Weights of a small image classifier.
Model: 24-pixel images, arch vgg.
Data: trained on made-up waving flags, 97500 training examples, 34.4 epochs.
Rows from block 5 of a small image classifier, named by matrix and row number. Each number is 500 + 50 x the weight over its row's rms, rounded and kept within 0 to 999. All counts start at 0. Numbers have three digits each.
After each channel's rows are labels from the 100 images, of 14976, where the channel reaches its highest value: "strongest on" is what is common among them. Only what is clearly more common there than usual is listed. The data: made-up waving flags.
# conv: 3x3 conv (model.blocks.5.conv.weight, 144x144x3x3, each kernel summed), inputs 0-143

conv.130:507492531627424471477499463443555515586571490521436521428458524511534441507543517437432522480464486464479534456536486464378540520493498536424457443481453471525496425520484587396467506493560533482499507497492482368611520403563519584454492524530467526444502486396466414513379480467538490503513499485410404477430415495459540504539463502464448547510395459449503498530590475550548451432451490566492459518489473553555475510552493377489460
strongest on: ring

conv.2:445446465451442511513487493513489461646458431506459487435566508499503421495489489365526527548431511550486486520373522500543483395476572495501467420648458532458480500552558480456557486500422410466497547422494490389511446419523482465458552580525508504511485460528561460578458420492460534507530511422454480483568429510621466515561472547549492548469438520501514509444570450542489521462423507438462461527514493605491441477472477448439504
strongest on: gear; circle

conv.83:541531485477598533497398442526551507463549525430498446437579468490425384521434533491494533472456500506464424517449536553548530419469496438567481562513478534439506497486495561462490483497444484500441400514450402555503528443455523476566526500516479518427452455498497508459436482520343585507504543439454567427610528518432498546508386513529496454493602441483485605480465461516481455465458466461585599501507459503468455519467489404603487
strongest on: gear; corner square

conv.87:445406478425484481517510422493560501616538462437514404473588560450515488439430584422487469441530484488467400461406457586449528452468518549420443481540502555496414380464546477474505443525412417447511417460515482513493559525457497502518537495473420475436487528491485490537451493512441494425517450454521502502554449520442497493488422610497482499474489472508486428506423499523435515502463480394421508500430484500553535453541461358560562
strongest on: flower; border

conv.75:438457457459450524436443485502511412541485503422535517470553459425530486482487580484481505513559506510472571571449524481453495447560595504480461447483340529455499482553507509467477461567519402508440485485489438528465473493424499528429455501496424443393481526499530461441404532513486511482480431436454451488544355421436493605540402589527491520474435447532537524370511512492499436465466439509512518530469439564523536614548515452557521
strongest on: circle

conv.79:440539544450544489463504533532560517425487590451586382452476537443506452481547469415543527467542457469437554484481407464484430470464536513525599458488397435470468481441534474500462427442421435542499437510475583429531546476529503436429478411411501472441446497416545592454422574509489534423490456430483527458416450459567522490450526487529542473443547417458446516559515445538489496436465525461561513428463468499459562507442422549484564
strongest on: flower

conv.113:421508505405536546583505471485460510447459550534474454519518462464504493454464526469539534488520600524540512435421544482627590449378476472511464420464351485581452553521432447525477475605534465522451437520471497501433520485527392569637491500484495459497481547470588558449454465469443481481482474422526484458477460539508498509486452459437482444473411494577547486452492492463467450458449481430545508538496500445395603560520537542476446
strongest on: ring

conv.58:498524436570502473446456486501509534447524554496594476657522466469516511561420564462573616476600459487535466486451476462539536458518433546582383452541369448471547508555472478484423553537464506584494456480506469461503561480522489510555518396538503543494479499482500493492541451501373472470423475505530575430464418430441502499516410451509544416446510452502540488603431586464483525475470456504515504581535536436528557507535450526503550
strongest on: ring; circle

conv.62:535494366476526421529521488492419504413529472492492475372495544435441443466447555532503502464551459529483480349531569438424539514456488553405533463442496531474412487445441523515449463404428477448520472480544487463497421511488521390553473496491546495527531499506507486437466529440404444508463465478543586507546395502494473504486462437509408548434511529474538471497490491517556491444516458484486604383531368469534470569448472542553498
strongest on: flower; corner square

conv.64:480531448484522431552499471497434554574462501508576437480593495456474450481538559521511483481456445528558506522414469519597464496450512496576547537512536517424539447438524506473499381355441396493517450501510590466464538465553452427520499471420472489543467418505513515444500468414461545436515449497557455436526371503579533483450542442533545434414605484494506558489493560544456508534487571418565504507556427547462430427470460517487572
strongest on: gear

conv.125:453534592511508487559449419489530517551459525544465466525574420415448513572519485563591545453481403460541484500473484486624390462452517530571448532454447383448483459453449542550444439454439531595477570555500570490463442502555511522567470450487516437411438421452539460481600496491545474473442474458515434461547522468542532508475530509497459444487508581422492539504545522502505463533433545506579462486418498415503464444364476497471520
strongest on: gear

conv.77:437464560395510478490453442466461422478390436475422512603478465424546464440613473525539474522382450507446603521475499497495425584546478467546503514516503542443472479514484408493513580480437445468442508500494555449414556388424467512506453493502496412508524421529409520544464597545495507547407555537505541553599516508471505491523582434471470489496500448449546487496473444430508447496562523501507485497534524476484503502466566563365507
strongest on: rhombus; gear

conv.140:483412391576467447434443536500515453537556433528507453397485529592457524472523541445471487548512476470437420507557462509455521565511436434464413448509402590526491434481499445439507576416485522468434429494541532464454458460549480454501489410465507486482460556522414485536426507449421455499465430500471472445519446404472530427408466503590499558490482489482496543530393491544475593532503466448415415459531470548516410530545439437515510
strongest on: flower

conv.93:434527449436419538481495537552474380475438476553399548539487436517461488455415584580434616440434521494563614397470420490555481497401456458484456494530466540510490486413499534498487582446524444505493489523492463482540481538505566550545487549458532493499553482459428545432425558379517467512492515540411463467489574528390472457475443490576479459490403535501491536499510494587560407501554560474497493577520521524490497522536505546435519
strongest on: star

conv.127:444497554486449440572451427448417577534470548521480471448528514376400547499543460478517574347480353501473499532477512558442485440510494493551527439494488537494478475498457454506473446462445482419495496452419569551462514474535416456548462514493476457577585363457561488442472514545523491508473478509502493533591455576466500501464489484524431589496587500465523596525480483548533478478506513425488462511490409465443500369433504517449529
strongest on: gear

conv.7:390612550488462513502393457534408532474448436424473464504445472436506434515435495496540476560537498474464466462480488443539451448463467588593516495465434420441476528462473465459462502542491496556443534476500452441489493461473460495486456492500437474460495595511444470551442477481486529448450506446508479526491409548505389524532410406512492555478456500474429455459616612581450507426480494534565500561382548437442468468477370454507494
strongest on: flower; star

conv.48:476469531427459458469579516495398525560439439570522405438584477449543444524568501548598563451459443569576528537441474517447463563469528545521593498505556531369496534517455514566577392430459493529507521460489448562522498395470478453569477461540479452514503469497473496519480476471448467455504447457468512519550440502568465450526449483548481423478485493514439443474592528543474481442529514422501396527563354463482473401522510458441533
strongest on: gear

conv.23:452378412440421433521437519571491420579533427460555418329537563465459501434550423461547488509506519516461376422441476599465503583475481544545484483486435550495455467462508459449409474494542517483530435489453480466492487484539530521532515460398464449471524535442489433484465485442514488484517511569495475454567539543466497504454498530559482526562483548482497542418430439581492533492485498549453532443502476573459585482453432427481406
strongest on: flower

conv.86:421505469480418509502414478432533472617528522427524625537520478474500510516517435515486482592474551495474478478501489532474473528457472553468592547490447593543522541535498379442547627524508357427415534437542476408476518380480494483422570568495534524528538535538456543563468511507518457553503498517490460409493368479447454509553538522516448580436507449569496500458534468565449581541508483582515482495454539497484519487465531432502468
strongest on: ring

conv.76:497501536467435455518450440459462530461525524387528576547437461446460586527515540511530549486528429493432514495542547498488536494505520518569397489490501500401534448483480512519415514519500484523488436479472588555433440539516407526487439334582474536529469444544499452484544491582523533576503486595531577593486458446533539551534547502528456504602520555461442567480446497499602525532604521470588392525436510503503418471461417533548528
strongest on: star

conv.116:393485430439496478537523509503550521411414443421440532572436483467528601507468476564421525455455564506482506411544522498479501431507519522469437495491497539563530545483510447431494590497529451494503561544482477471416522521401559546444517591547487465478587498471505549435507472525551478461527555562564493584433532509418462441486540505496378533568415551547550404541517423564462423451545524486492511552431560421469519485506621527441496
strongest on: star

conv.0:461594459533525502459619484497514454446478428446466524511487487495437536427499476546527530476478510480487578482491472464488470601418438424517513547445550513468408452459491565584490505469472461479577566558517496536482415536409480432529450468447533454418531483452437497404479441520394523530467597440524552505443478448531455390386561425531468463437494443510474412506521437503427417604430493525525536500525530560388486505472517457505511
strongest on: star

conv.3:490490526401544434472526510543460542428486483502463469579479463480531519664431524534570497505499488564579419487396488492552550457504528565449453467431427480478479502488437522579442503484519513555464541479435400484400535376466511477535520477583489516470462514521521545429565475483464466469523405448439478514509488525453549510488377455433531430470469481515485462492396541454463520519500513495540459521564479378401603453540422537454552
strongest on: crescent

conv.99:520592400432480464499488488492528485424540551498422542435506453544472443420531512523440375438558464501424476504532522442407465445422478517431418470541384572438513457490505430454466505518491480409427458438463477417489556439525494423482471483448484481568518545533406496492456510410486509432504408497473464446524387445520521507499426579507431489497479489580566443466454440495446504518537437562408567455411461500500455517493525497508538
strongest on: circle

conv.65:506475490428513506511428495534406563487502504524492366537474485356531541590514514522572563497535467472489460471501483485504460489487514471597504471498477417442508503476442451458460477520562533570472552571490542477459579494452575558533472469582546430489439566472447477525578498514513502446505561469503435522515517576454511513501451426512572595501412548474491575535480563453396451508462456474557452553522338406560520525471538431397444
strongest on: star; rhombus

conv.49:473412513465431527533516500568448502453434446533522480551545503514598447516417555574576492495442433595563388621440497489495426369418589515524527515525462475470406496503465471578507454423515495507460419482478464522486555402436576436501485452462483463468409433483499605460445496482477465486520527487415488504527504567489537480455495581455417546449448515494516559510471481509572390515548546442474554556471510498469426514462539500461516
strongest on: rhombus; star

conv.90:419456435498467456513472556542498547526516495527357479396516476551522458416515530441498442569564501436497494415450482486434442450480380461420488473497469525490422496461560458386497468514475515480555553414572471383509491518503424498515488496433506539500523536463606556452410536514473506463545442459541473460480385484435478506495435616421493445470465479578503475473399485416519461452424500480455436474501484413491561484505516552540521
strongest on: crescent; three vertical bands

conv.8:509475509489459514453538563466487661490545521443514517540487519463555520379496538503442475541512526398412510549526459559564438431519470574519410449503534530447523472473494489493433463471469438411512477553503460489468495539534501459515483488459423487493605517476558495512536466462540499468432533477543584484459426475564478497473392541586411545567457475538472428630584489504522526423457559571513487493516512399530349487586547512542481
strongest on: flower

conv.97:489493466427568584599454591520484639445472495510430400514494503551581468490496474494576458498548518537508429624475490516489500458392440505461466500394492461533533580560552498485486391497495404457505545511485456546473670437484367457541516600506531503542512452518517544524520499470525504439474520481473512497561503517422516477532474549491469553473388539539569504529511520390594471503527483495489485476467419458493495476527526459509468
strongest on: rhombus

conv.104:445479456598470549444529504495511578467467407377560423535475546448512458474485495515508395513397528551470442622549484474513528505514478499427459450498485451540565436522489475507561454545531522348494512463520530446373555521453484417449526600409471530491512513533418477506528615537443478474504407490474558576499471538491496480558504508493473530495487524458551397542505456400537492509417492500486474502442557563538430440567490513544457
strongest on: rhombus; ring

conv.43:435407475497507503554386498558458437514500508452564571554528457461501500480429489371469457503464473508542514520466496534459466525482584510542439518569453547476529447541517528465495533532450369427569490496475442460410446517551584521533537533493433570502496437544526567530428501448384453513505402459460532469532436512393460525512482543427507482394490441508464540444353491433465469430471446503516562474558443534603498476543492461541491
strongest on: gear; ring